Rows from block 4 of a small class-conditioned spectrogram flow-matching model, named by matrix and row number. Rows with one number belong to one neuron. Each number is 128 + 24 x the weight over its row's rms, rounded and kept within 0 to 255. All counts start at 0. Numbers have three digits each.
Before each neuron's rows are labels from the 100 clips, of 14848 (inputs lightly noised), where the neuron reaches its highest value: "peak on" is the class under the peak. Only what is clearly more common there than usual is listed. The data: melodies that start on their tonic, played by one synthesised instrument. In brackets: how many of the 100.
# fc1: MLP up (model.blocks.4.mlp.fc1.weight, 512x256), inputs 0-127
# fc2: MLP down (model.blocks.4.mlp.fc2.weight, 256x512, transposed), outputs 0-127

peak on: D#3 (28)
fc1.279:107101112123191093136163142095150139110124142141123135127129169115067149111139154105130163137146155134146113119121108129132083123111143118127130122136112134145166164154096131137126118103133097139140125148125119143103183091105102083093104157095148128101101106117137163123091119144168157122185148148138153104150152147180134140131127112150120130171155110118106120157119125115111126108111
fc2.279:114130136122158149153115138107086115126129100121123066145130183122120115139115105132151127128114128113108104133116128108155148113124128162129106130146143138140149118150137109114112113139135149097150069122111084142058163076091136098116146118113121086094097138113147123150138114130116123148103133129135130114144090175128089139108160116118152135145117079131126122078116158161157141141128

peak on: C#5 (37); E3 (27)
fc1.38:131118126141110123133151140161148144141075075130109111202160157111163143139118116122153147152109155123122189129142108086125159155150094142116122112133147145145118118158128127119143150176135124124164124157126135145088135134136180191125146130091109137127116113131131130108132135133110116083122164134115122119147141080134128119145076129127151110056137132139153164128137135086127081113125
fc2.38:116120145138115127121173086153161124147163120119149160136156167129093163084131137147195114098137099124125111146128127177101150131153128117139113140134134112121150152104137146124128156125132160126154133093139117175102126145126042150073127127143143123128128140128126120145133122136119136175159129125124101170114153068131129104107172127123134148116128104127121110093094128130121156122147

peak on: A4 (43); G#4 (32)
fc1.330:140126114118116150137136128117174148131126111091120117176130158099102126119124128126127108131102106117204126111125117116130186131064101113107158127157124119120102144117105168114110144148163132146116114120124127126161095122109107123134154067107164107119050134139130152097130125132131134083163164127141162115061084129139125138152157104130138119122136113118113141149144127176130165101144
fc2.330:136134126091176112127155125131140127121106119134115123086135137129128187128109158101135167129133144173085131131134130130136146099111141101113126132110148132131155098146095071129128129087127102115121111130127151128175130117163149139120147113130218142121127150110117089093121130145137171133148140168128136116190176106123154064104147132118151132096133145136133158143108129127126122128153

peak on: C5 (25)
fc1.451:127135139172139145104101155115129090138110098130100130133113144174104135104108101107120131105117114115087089119124137126102114113149117122096130110133074114174155163162143136110136165143123106134142140150168122125127141128170116142133126103111138122091151142130158170165113158134107127136116099122119144118204147160115112090128090112144129145159121123126124153124138144087119146079164
fc2.451:130117128107128147128107121135162142101152142139130121084140153123114139115118143113139124148127098109112087128131113105143191134155131132073126141136101096165121109189137096129114124121083147099156130142104112121112165122154124153157128121143184050109127143114138127120112146130139146125142125139139082134140162113140138209207177110112164123149135104131121092126108130135117116131123

peak on: B4 (31); A#4 (25)
fc1.8:092126084101137138104122104130134077112139179124158131147076110126118114132097158117129158116109135108111133169146130155101100195112132128124103136106189113119098107116121077136127140117136138110195128172116144120130128159135137183123132117118122107091126166182170135127149130143111166154123143130147131100112134129148120095099096127137104145132161129137118121179154124130138129126223
fc2.8:168156128129095097112166119122136121149116153134141147166132094106097111114139136126114161109097154177150151100111157132110095149101114079132154111137163090107125135146140116157152168122190129116126116115147111165133110143097116163097162138109150150132133146138123122128149141173131180108105162130139144141129107122136135131109134091139140115143120178142132137085106117099140083127152

peak on: D5 (29)
fc1.480:152105142153129122112152127121157127124181127132135148122117111160110123110103131123137124128166116132122086173126116116168056076101152149138107167148128128126104144113144091131104141099119108120180141127058110158142157110089126104104071162133142103114115115161133109162133159136126138158179161104198185120128114165140150102119141130134088134154147128147133124152095121128112094110096
fc2.480:143128121126144123147157145131119111134132117184123122121093093107106107131107101132109129109166117123154135110135113169113037071075105160148106164143118118156128097148121159112141118153133118184111108105085144110148121139107124129087109091118126163140120120144124090155122185128106117080102141123112130093147146162111117162132117129125178140124108113142151128152162117144141085079128

peak on: D5 (53)
fc1.366:130146124127120106137083186114078106115092178192143124108149124127107096123105129120080136125136112124171123128129112130160144132087102131124118119126138105115147118171150053148176134108174103120146183144116122128124146141138147076137124199117155129123120087135109149145131121129140126163115172099145137123151080159106145148131119091105131099115144137160149128114145132148123096132130
fc2.366:119120108110101114109149111135149099154127142144137101126128131154129135126128136138142125110089127176106129132130126104141129110134135212140155131131137134152134129137089096130114125150154127124150117130154139154147114106151110128131158126101255109139147112134124144125121135139116106126126177149128155127129148065177157120138141107116138122127152137162124161144125136131130128128127

peak on: D#5 (25)
fc1.202:118109147149135125151168132098118127086151127183116173104112114120108092134124119109108119162142148127129120106155132155121095098069124134127120127137133133113154159131154085140114117067147132143134124111112112167174155150127113124148118120136158134128182166119124143152103102157153153139131120146131103155125139192094112134113086096133126139141114141108132111126129153149109121103124
fc2.202:105149147163108159100145127122133130124129129098131157124152118131113117104109140132163126129130101159153116171124132150157183119153127125124130126143131102147129127120128129112072110142129122157149125132104184120142107114133131103120092073112148088145128184110124125129092101163145118122171133131129127125097165086142147149121112149115140167088125136125155142138133127133106145102137

peak on: A4 (26)
fc1.485:121137140117136135121122119123178099113072086150063131147101133133120123116139126139104089090084159139140097132166143133094092103121131136107136063128169127116125144161145122177109122107132110173121099124151115129141155120175124059124167139121132100148122125098110091122124122152147116140131103165122153173143073136119140135144112111126083128128128126101150144081136154160109105135126
fc2.485:128156128135148098136118118120213139136182109189107100159129136125111095115130109130119115108144131146093146131101107142097137149108112133080148182136121103129149119125129128197138111138098181154142122176129146162148162120193110096134137124142099124127156134072119134126120141138113098178159101095125117098090161154132181157128138119124122151168163158140108123140125140126151079145165

peak on: D#4 (30)
fc1.285:140130103125117117115101124096112139123122088105132172107089154149106130098106127182127137133116081112146105113121121119126157124122106104079127134126121099156147134123103107134134115151162108142129154134160064141203138125104145105138109118186129116146120140139150118134161165119129096108102143107107110122087136184099143191162222130144118110156128152129152126130092128169122126122134
fc2.285:114126120117121107126057140101126126117149077127137138131126169125160182158144115172115105123134150129095160126128130170134114126142125126128130133141128136105138132118150129134085128129071166160123134116124224124210134146119131100152112126076108131137083130136138130117127124085119099149134129123135139119135102173092113151122033122172114112179125131112133102119206140146156135145121

peak on: A4 (29)
fc1.122:092122127080129122133129098119143101146112144159081137085131157123122145139128100142106102133127141118168112116115105084166118112108147152152129116121155097108117111119134106115113141145125119118134130120122143119126129131120081136128134154138135096117158176159114103138092084135105163129176160131148126118125090120160088111140151078134131127081172146141114150178174118099066131124125
fc2.122:161110121107143144135158125102159150164138106125135160075124156122114148095126089138125159181157162146102158129129132146168114128119117147123121126161126116143134136125098129109142144137121135150116093121130094135115121096099127144122132108129119178128122137086113104103136172109122146128088115130114141122128170130149108175147123138153122142124132134125152128129098111100124108146121

peak on: A4 (45); C3 (25)
fc1.170:099127133141094109122160127117134124124131132099133155135166098129107162132126135102131112136131129093165133123103129077126089141136094124156128102122128149156099130183134154140128126117145174155130132119101094164215128131168087148130171110149111095123120146164147123144123159122162118131104111122123174128132163121140102125155115122165172135165117124139116133157117115135144110128082
fc2.170:150133125128136114128128126088144129125138159097136132118128132137158196136112129125129143147135126124075129120127136160114094145116131123138127122128112115114127122080163066138151128124092079133126110114135216097255129109177191123134151130128133140110101096165152122104135118129122149126106112114127142128125120125160159131133168151122104128147136137109125113086129121123128103133123

peak on: G#5 (63)
fc1.350:108130149105127120151150125136124128140143128144154213147142132151131127127103077132171115131164137131176159117164146127144121100136114124108102097134096132105128101148097129146129122060127127135096132131128122127128144073122147137135142126146130088127130166130167111121130095150114144112120136129121148106141122123119129125122111100130152186103147138100105150170143138088116090124138
fc2.350:165133112128166123149102125147107075134121134130152100135112145178145128128130155122164133152163143093046178113107132127104105117158127155117107119131108128126116126115132123123122116138136105098095167128113080122146158135141123129135138127144111174128116090170145094140141141124113162127101109118124101127129106112145138127132190129145140072136126128105115157089134131187129135136161

peak on: C#5 (55); A#4 (28)
fc1.453:153117166083116091111115147091115103146121079113137114137104118145131084111141167109131137131141122052162096123062140144123101109077120133084136125118129117124128159193130118121099109086165118146128112132138069136137153133126103129147138113158142118126137095145135112115143159151127121137128133143120123122128100158140155144081191136117084113115098148130157112143127121153111111131113
fc2.453:112165112117109093119100124086133128146122103134139140122126166142098080137121134109126148126106157147104174090136128085133122111096131099106120138141115148099151143061126128144172152125114151123121128135127148120138127118127157092121099136091156139127112117175128122146128114129143126121111109132128137150130166117107149104148095140128127138133132121125112130107152112096146134127101

peak on: no note (98)
fc1.242:135121128134184126141175188115106091106083103118137123150154067142126116158123134169150109143159172132092142137159123109128119128132088142132114132117126093150108130149159110176148125181109131127119135203098144135120142123095123075130117114102151116147097130159096073180179092186109137129131150153159099133132137145087151090113112095141111158141149140169105091140129168130110127131125
fc2.242:109112141137091124117120178153153139160090120094151100137121143119081144103134111043126136103139133128145127141127146148149120146155155091153128110101130138136098110122179136133107150087128145102135155201102139127133129140135129208153150158113145133114109153113146102156142116104100134128131128120134110141164144132146113109115157121089111150156135170105134165165102104121094103146096

peak on: D#3 (25)
fc1.77:106141129160130122131172130117147122136096237123107132095124074124134181147121121124081179120156157099129085133122139075135045143126095134186119128121116138086138115106155129149116143127129153129127138133134121157130100128135084171114135143169122140127091128139137106141122127127147124205103122114143133130130129079107121168149130143150161121136128116111138105173100113077162137130102
fc2.77:142143146108110130105164149085122124127130224131128145083126064128105163120137135126080139147117116128154127115122125206161084138106128135143113129142123154154125118153147154143126110120121101125139125131128199082124122126127108117097113108141160105101129169119129122131137129128128176066147092128116147158129105117125128138127125128107159127128131121136122129115125128127116127183120

peak on: D#5 (40)
fc1.375:134101098109105121136129152121118115105139145126134116101129094136134129132129121115118124129084154108100129158114128106108061135123133117109130126116160133103155092181143120138180160127103153190153116152150125097135156117088157093103129129130116117066104128114174117135133127128127118154121104076081129091122168131093107133084117128118109168129135102109130053109124150147125119102128
fc2.375:107099128129121121154137117138104097097077127142128143143123100137098116145122118099123112157127125194135082146151097126123116179122124150128130139115163126125131076120124128138104128108167150129128122120127121129137146145095143115139127128146186168124130128173182112129097119137137136109126143167106126120131072131082123132141131128129115091128113193128130154155125153162129150128115

peak on: C5 (54); C#4 (34)
fc1.340:138131147145077129127100115137126143135121144135142139149111152104170108171107076148148098139141139125131157100137126055120147130106179120137127114124128121123156118135118138141178121189108114110131128114122149117139118123128225136099134186110127133112193131104120132161158134121121105111086133124165116110149138129098137157184094104193135122120146152120140148116155128106123114121116
fc2.340:104127128148136132113136103143150147138132147143128140144123200105077154130128114137161118128137113103129124141131131180120157176119126119151126129133136127097125183126135136138055148125142121145130118103125106144125153135125013099118152082150144124131124104125133134141128130118111091133149106136123132162134139139121107118125166120150139124122115096139141142106082155143134132137132

peak on: G#5 (34)
fc1.186:133128136127114117132134129120149129129181120136126108130103110117107115125151125089095130178128143171188085113119106128121095096109133177071115165144110122133145122086096106133114114124111133104121123084148115126086158148118095109181200163134138121162150099110111097103128155178117167132119171104166140118098082172141124145158131095120138099139133075124120125169152138123123124129106
fc2.186:129157131165171113139166104142104156115128124140116091092159078143103139129152125116134145097086150120135089143133126113193135113136115076088139172120101129133106139155123129148121162115141078076134111144141179129133111154165119161130204098132137082107171125140154100100123147074098105131117112106108133153091139106173143115105151180124108148134140120119110127117095105143130116095175

peak on: C5 (86)
fc1.162:138143127143106170111118168081105138132129122133128151119073136126123090163146111138137146162119108143068091124117106150144068110141120127123124125119138126116169110105127090126113143150128083130136143156134148118053106133120104088112108133147190160121130091125117128107146156126111134128125135136129116110084109168099137145117089130136113123086141142167120115133148111170126123131080
fc2.162:118136129116141120129104129153100139083118142168141089130157145128157121143118130112110153107130186082093131155130108095123133155099107084131120132142141113091144126099154111153147129125097175112149142129122185094168156129156116110109136101137180140121126100122140124101142114116096144138135151123108118130105130152087148132141170116149112084141104113139096167154138136144144112103163

peak on: E5 (37)
fc1.221:115151128103132125113144141119092126112162101085178122117125101099170164129134153127130134114167088084139122133152128154104149104177125140100132170117129113114132179121072153128114145103133119128108133119133117178206144121143111090131159127166123176131107161155147116125120125122169110061168130138111112119119117107132143147098168150146150114167102106121131129151179126125140121128120
fc2.221:119130123128123122129142110113143128123103116074121123068126097125077181141121129129121135133111131129131084128128128074126130136154125156124127137135121124112135157129115095138147159148128137126119129167126139076221130084121167051120121106094137080125146127143141122079139114130142117166114120084141130153135112128127176133169092136149091124206124110107124131080093116134132122124135

peak on: D#4 (56)
fc1.211:166125135142166117139146139094102145129154125119162115138096112129094097110126140113136116132092127106098112121134122129154136122194202105140156117139122125160112136129143121133132123107111137113122131142119060184115127154127086127140094130168166125152154077126123148129113113149116120103158136128141139120211132143133129130107115089139152109151116103142125157129091103106125118099127
fc2.211:161159129126108147141172128141123108111112142133121118168131137169124124129136166101141134127093140140133100118127128114124103111197147095146120144120139130085128116164144107152056144086148103128121137067153189109120119095144186101117096113124210131141105146122122108110101127131144117155121117167138184115048106091134157125128140116106148124049144128123134176122165118141130117109096

peak on: E5 (29)
fc1.259:136131129129162132108115117125168131116142161096118135059130162129064101087123125115132147124111119138103117135107124147126139125130127143098118138147154133147132157168163139123123127134162128106135117151134096150084170127121134180149115088129140137123125130127149157160097131146120144123122151118134107117121160157131100096175221121109112110170138111144103112161087126135167090066100
fc2.259:141108129164124134123148136159146125139016152134096141112113149134108117155116130089105123128166127119108065132117155125151138115104136194143145143097146107166114119117138136118137133135118113089127152150120147099110128094138144142132133122141108077123139125111119119125165146109134120154127086149128130126128114118147113093151116126135138136098124160094141112169162114135132119143126

peak on: D5 (32)
fc1.161:117143102161142192150113077102097105127152115150120166109107128148107136122096114127134137121130128115109111142157131118122091132136058160103119146137204145129173165110119104161111171094137135154145135145159114118131142161122130135130132190109146092153123127149139107127113168163120130132145107088140136104135117160191119119083116151144133136129117131153139138143111147146121176135118
fc2.161:152111121145136175099127107090127177119127111085124134166136130096139112142097106125109129148146112103138151102148098189187128123131203132106113147131092093142171134163140138098122106142130141109116120139167133131127141122132082144137131132160111150110107143122133121135124157132138097132130139130115143097076117166130123163141128093095123126124140157134128136097126124154141170168130

peak on: D#4 (71)
fc1.60:132129115113121115130122153070150102130130115147129160176131167151107100108097123156155129149126129147119080132123128138121130124092111116113098123120103118155157117163129092132130113134132094097147175131120071128129119102066115159148107153175138119138119125154136136142140129127129140123136130149133107110123139186091154138119137137115126095099119151138097115160142116147116130108131
fc2.60:144140126125116135133119116144137106172146131157139121127147169138136123157142141126127134165098187110089149111105119148125129140095119131105133132130126135127125072080160149147122129118104157124094139084119158138111147127020129157150104113090157144121113119112125141132092122112167148100100131132157141122136086179176120118118098122132116131075124141123119145100180105126114116141095

peak on: C#5 (40)
fc1.262:127116128138150121133108149128094110064128178176085131128153158114126043109126095074084133133148132150126109169133157142158131111100127137099120127135141092126108127131145088128162136100123092129121123154112152122075136122128118079146117172048134125133146155141145113144104131143132152166153148109169133123109090154098144086136090112134110139144166147123109128139135147153126119129159
fc2.262:128111113126125098129127116136151092128073120097122118124154121121147192135124129123122111109117111134107096138136138120119170104128131139104121144137140089144133144148123106122095103122162150111130150119128200127209110101159192071129098144109181170132124156152146129096128125132138128141094120116137114104111145095072142130159157127097152126199134111155131124108110140135116122117158

peak on: no note (71)
fc1.481:161043130108119152074137143118118121114159148135124169106161132109128124115159106177115125138205158115100091111133099154063123131124148125128138127172120129135121128133143127112089105115145121091099138121088121145122134125106122137141131123104141106121115118148229122124141112166160092124130132103135131166134102148141136136118108136151098127137144130131058149136109152160127133124110
fc2.481:119197131115142134196102156128154166147118137092151184117104132151125119113155099128180122089189090132130108159128093147206101120153114145138137111105139121126115137114163128156136163129115135107145110100097122124124143158118111138149128128137121133153105132127041096135118110107160160132117118131131142199113127128142122103136148107097157123127096125126063143120126108120134118128123

peak on: D#5 (55)
fc1.138:091157125114150116144097126133113103181117186095131120117097105161095154120111122196188145143122150144141126093141116126118135116125146115115100114134122114109122185119094128137224109132085139176125137103133189125145146132117117147134125167175128164114144150116130132151100128118107130173132123127127098113141129131125113096106129125092127109130158134109120135126121135159135116106128
fc2.138:144118125122102140140121126141146126167123185114137127102122104122138132145102127184151128127097112149094129149127134148129132126119111138123124111147138130152111101172111106126044148156161129129136135135126029163127118127134125138137151128103172127147139105124132141147125135132117127113153180153137156127128103108125130109130124119105129135093130133129110104112149136102112129128128

peak on: C#5 (47)
fc1.509:115084105133162170155131141083144100126116120119127173113136125114114118128122113129119095123112074129131141177151100127165085080123129092082144150127179134117076129176100129115114096082163121109137130105114153107128132150127118106135117137135151130130137163141127152168128088170120169112134123125135115166118133141128113106182155137112109101169139147128076116121140153174114128117134
fc2.509:084143122182088143118144126127113115124108133113126151069073145161067095114123081149124151103115121101135075106141088200105143138123147157174147129138090108117108164106119129169070178147109142140132174092148132127143137092102131085129123141136127101113121161125141139115177131162109100131128118116095140156124117093158162152091133115125109100095108128077060136066130115168124117109152

peak on: D5 (30); C#4 (29)
fc1.203:100130128154108136080082110117135082084121101132099128177090163114158147149131095159144146151183131133099105158118144150118118089133111129133106145140133108130141120119134134123153169139108129167119107133134135113136151107113124173135118177141155103091111159123136114125115134117138158119128089131144115115084131135143156091160095131123129128128159157123168153133110160121152150123086
fc2.203:122121120134202138138147105121093158087154078117136127196122172160107122126135115102094113111183125152112116112130108129125133085130197117160128152121123130126151146137137142114134100099109141092134138092161110148128094093124095144121112113104137148178128143169115133125128162168128069124139115142103144126154135132107130136096124113159162123077134119112119138092118103160140155116125

peak on: D#4 (70)
fc1.98:146135126126149136109094128121126130131148091098085135124100104129057126111141108090130129157151124144124120105129164183159111135193118093122113140126135159196117126069137157158106132126086141074121107086117140129118141129119122128142130138142142053112121163139116144109156117128155149082100158146137124122202155161123125129108151089131163139152135156095122158120079137148139125126093
fc2.98:118152122128161124122116127167121132128117093074115139129114129131180104151119140098140138129130104120144142155110127096105110129160128151101142159128137111073104156183142080127139125133165100099144126140103154126135144130123097139136078117137128217139125154126141135116114154140112115175079083125118111086047076184108114167158071131095131125128105124142135194124172116164116121106145

peak on: no note (84)
fc1.249:119144134125133156129149160106104158129102091150165171086148155108149196160134127172141109138115129107102137140176100174145146138141116121077104117115156124099161117176104095132188141125106128148148132084137194126129128112095136107140136192127137108128128123151126130153098065142123145108158163115154129112153108090156135136119135088128132129103156129122136159178128146128111127131083
fc2.249:115142129126125125132124113174141117138121087134133118134133127107122184122141133166174140127121088153140124150138128099122138139156133123120104135110174111129149121105097126129066102105145108201105118145135108115127128100122157123116126090131183166150115166132136122089108087118103127159114147137129126115092133047164146126162143125091168130114136139125129141117139138111130131116112

peak on: no note (60)
fc1.154:121124127147151102138159172114145084110160147137135124093121118121101091094118163140135130141134123135130143151178151144114156025142129170131127128169104131107104150116148134187132117122085110146093081128114100131112169153109125122165110114159125077129100108120147080125112132140142121131087129107131164145139111148149130137153125167114101147108130098119135130147111126142119098143083
fc2.154:121140101124081152160122124102104130128124129121133117079140139117157109128106124142128126159126127125135185135117081159172138187123125147129108146136125113130142141162126127146118134103121106124121101101146139163119134139109122125139132131138167141124126151126138139119129099107146114138117115075136108128141152129161083124114086156133122159115187100131116069148141159119121130120111

peak on: B4 (28)
fc1.371:124153125113125151135128146125164130135147199113113130131104077122139115149157109150155151134112136064127101117115098123131130101102151101108111165113175133115138142118147152130112148131092120097140141118094109158103121144146094160129124121096153119098111130117128128150142114180111155125122144175155128066093112150101164108134091094131129146129133132138072132136153156153140155090130
fc2.371:211149133136106126152144127133119092138144150131129149135168095135118117125134121145152104108094113146117085135124131074133089110103132103097128132134088144145128116172132099131082138147137137165142132095168110148124109146126178187093130167108146168128159128148134093170101129105123137111100109140132118120132134086145135150095089158083134131099134132133131161171110107125080129077133

peak on: B4 (28)
fc1.293:137111102099128126141083117130118127121182105083132117139104199073107169157079126125088177090130152138095130161116140129112087152143094143120131137112130133118092122143144141131095140119103123128137137109141130116125160128096123074146107147124128140068167134111122145064113106162131098113080092156132171115105164145095106106122161115107094102135075125140124116123131137137140148084123
fc2.293:120123162132135123107128126136126129128072114114127146160128181131122147143124156121105219129147149136136138122127140085137044128141086168105115123136136160153126105096129136135163127143134122128092170131118137150106124125099152132141132127132153113128108189057085111106135113123148109165162136129109135183133101173120139128102090135113140148125110121123135161163102132115115130127116

peak on: D#4 (26)
fc1.471:089130137091125167124134122103089114129103105130119125188090128136092128134141120152095118147116107103183129121077130122140101098080160127120134099140137129129099180150127130161164108126117119189109122092149173150125129144067130121150116167138142105113154179124136164133165128131108132110122105146100127094104158159128162158159148134145125138125136140106112136114131150132154121134050
fc2.471:134129134128113134107101113099146090158143128067125123119162128150130125097111126150128162131087119198075140129124136127135109149087110113123162124151091120150122099115140124120132155150096165141159125123149098113148131151095116071150071093097125128108140120107138118117075132129118125127114118092155129115136134153102135174156101159112129138151098177149115144127116093088110137146078

peak on: C5 (26)
fc1.495:124161118103134104132129105103137122114142136111127137176084138092092099112129134214129144099121092177162127128151136160123120121138125123144090125136128131108124134120106107150127100147130112090134114139175135161124135121122115155135108160142101121131114127132106132142110134135142116140139132118134149125170150132145156136085092110122128124163169112113129118130176146139142180147142
fc2.495:190123139150154146086135138112125127167117125086120128160159135128126106094122118148122128109109155063093141133141095121108126058143112129148125165129148116131129141124125138114143138133160115107096115042132115124138129140121130151113128124156166151127130128112104102108128153122133135113041132132135149120114126140086106141110178120161127093143246129134128131130097122131103130165159

peak on: B4 (34)
fc1.9:138119131138127123126081143123144133108100170179119148078135134135121139140133102080116139155120155104128134135123117170114000132119124127102132149129138128136133093167124131123155100130077119146161125129105091154140112147125174126145100128123132139128115156129113114118103117102100134120231126121144113127132134092115147120111107135121128114097142153142097176129131128128138128092076
fc2.9:117108132105079111146127105161140127094132185139150132133144109135138107167107140100140128121131066131114013119132126109109073101098116109132131150198124140139128132138139219134117134128132137116119124130139145103140124141131077129144120130112134132120145085112121129111135108139154122131147102133122101141132074121113164093189145152127125167148134127101157049173124112108111117126120

peak on: G#5 (47)
fc1.338:127170107128136121129144134130074154123144110139112117167171086105142105106140113130132122095096117097135088119146132137134125121108117098085134150152153123155086113135115155110055113120124146120135110117158148121132186123149125128127143164129133089185120141128125128144143113118128167125111143162124077156119083169119140157096083086085199129096145132130120160159123148175131148134133
fc2.338:136142131115101120141120125144118119120093141106147108144088099127126071142132131127126112083143150111132127130137125090148142105083124114130097156139159129089117145097145081119179118169162131161138111156123086167114140141139131122114092109141129153130121082112126110125127148105148151130083179124128141121137163154112130188119175091079140133125144171148143165123142155128170118121162

peak on: G#5 (82)
fc1.93:108129125127170140123163121126142136130159162095120117108159140143078125129125142122171120142120161207124157127158105121142097127165121146156127148134151150104122160100133127134090128115113119114139130127086141110144156143132162117140116124139151143118133134127132126156058117152145121129122160131112158135151105135131121119122122087102121135110132146164119146172150132155121131120111
fc2.93:045127128128135125126081118127121137129166071149118114138127187132121138104135130106088125127108146119103161141124118141122207130127132109101119128102114135111141110081142122126107130127103135123135111133108134126101109146037178129113118080098165128116130124122120141119128143118150130124138160131138114122154093117136117139124078127149143119145132120137128124122143124154128133126115

peak on: E5 (43)
fc1.370:106108131118125118124165136062124105140118173146151135082152120114184191133122136131126145149118194102057123119140129112113074127131127131130105139134129144096114108171157076129118094098136130123138118116146119183143113124127131173109134138165126118120109128140126126164109151127167119200151148123151130127178101079146126090115134129117146181128127137118119102132121143107149153138055
fc2.370:155135163148132117132142129099120121159146159162128137095107062129087175117135148135131107117125109161220147112107151146161112114113139146118133139124100148160135140105137211126105129137116122150131132125155152098109119122098128159116128115118192142128148127136121127158123125130167111040131115124146126150106126061102131112147100137119105136072122125131177164128121117134116159177088

peak on: D#5 (40)
fc1.269:115112185153123122131142177144145100101159130087095113120097118137125104092126147141115133144142120133101136136110129142090139119122111152095140138116122122115108169132145144083145175169127132149136129124122113129140112155080148112084131129136140103145086112127163174118119094171137134120131138131213137097135094151139104128089122144113123125109092123148148138142132141129090145132111
fc2.269:110139185162199123114133175141096161105147142127159143121139121117115108150148159117121099105146099126129175163125124089156141144134160136105131119165150113079139138120104123181175085059128137103129119118131141132120136098118109144086137164131110095123121153128114169140140113146115125115133103116054144107127128128125143132132152112108130136114141142124132096133108133164131128153091

peak on: no note (73)
fc1.505:113126052134161119146126126155117140141128120111128086136135153117107110125098151119146134121186117132119130154094137123186098082103127089127123076113118114184140123115081086165137124103112119111125123113132100124139190110102128145136121133110157112114150154166140099157154128147167127115129133146135131116158118139114131082089122068142101075107116128158103123158129131111106200118154
fc2.505:150125066131088118112132166129129127129157103133118082119075083159161126144082128118166121120159129131130110124086151140079135089138113129118133100120108136131150134153081144107126158136124120158146123107146161134132075122116123144129102132152099138112130136113109080115129158126151132127130074137138119123156134136103153179136094167153120109117109158131141089122139111094121186127126

peak on: D#5 (63)
fc1.141:135128126128180131118126113140170096113111143122118131107126166116079153127146138136087130138130120117141173145145124128119115139090126083117128125100126109154125119139140119103144122111123088183145136111115107176139102125171122081140137079131132115152142125137108157086113122106141155117157134126141123151144139127132091151139123104144141129118091146146114121114120105121135138118218
fc2.141:118103136114124119128085113139129175094143130128122113119140123139212153165109146103105166137108129150121105129161112091139123183096097120096134155136128145116155144120128138136110136129156164171126118175119151100136131095139135107167128145133124144125142098112124130101159130096134125166108120125157122130127110168074123108128135130148127120142133127118115102162108136115135110133228

peak on: B4 (42)
fc1.45:114139122091120110118131170116113124117126129127104130140118085159126113152083117117167115163109150085098153140144167133118163162124154068125108149138136147141149129164136144111124140177091129149143127147134142113114155146138115126115126116132132089118135143186130171128119157117137113128129134150111084138110120139147118154120133114156146143098151120131091102173145117145126127104154
fc2.45:181134113169168142102132115115129125104162159136090127119121067147128153122148143132138105134168133143183089123105110117112149161149149109128099131120132124117117128093135116101162162115134136147132158123108099125144122128135145140129105131129119151119144111126138103118128093117123128140087120104139081112156102111142135056084132148154129125118128147124162108118121066089135166142210

peak on: G#5 (44)
fc1.194:118137131125208165128183105129170095171129145101129108100127124145143145124127167145144144157133122138115143131147149139118150137106121111115118138147160129092106159125136127129158098107084109114103152101114180105124130112156177150152144117130142111132113165121148128145054146127104107071162140149094107123143101073163116081128180122109114125131167122121112166136153148144129113083139
fc2.194:103111137120086126147146111157096088167137087162131138167143170138154179102138127130084127123113129140075171151128119125126122159142144147119117115126117103108144095117133121127118141153138176106163113059107127174137120125111130110140115045101196144110127146134138153102095128103102150124124183118152121101120130125098143161084134131127131109105088128154118120115154128155126110128129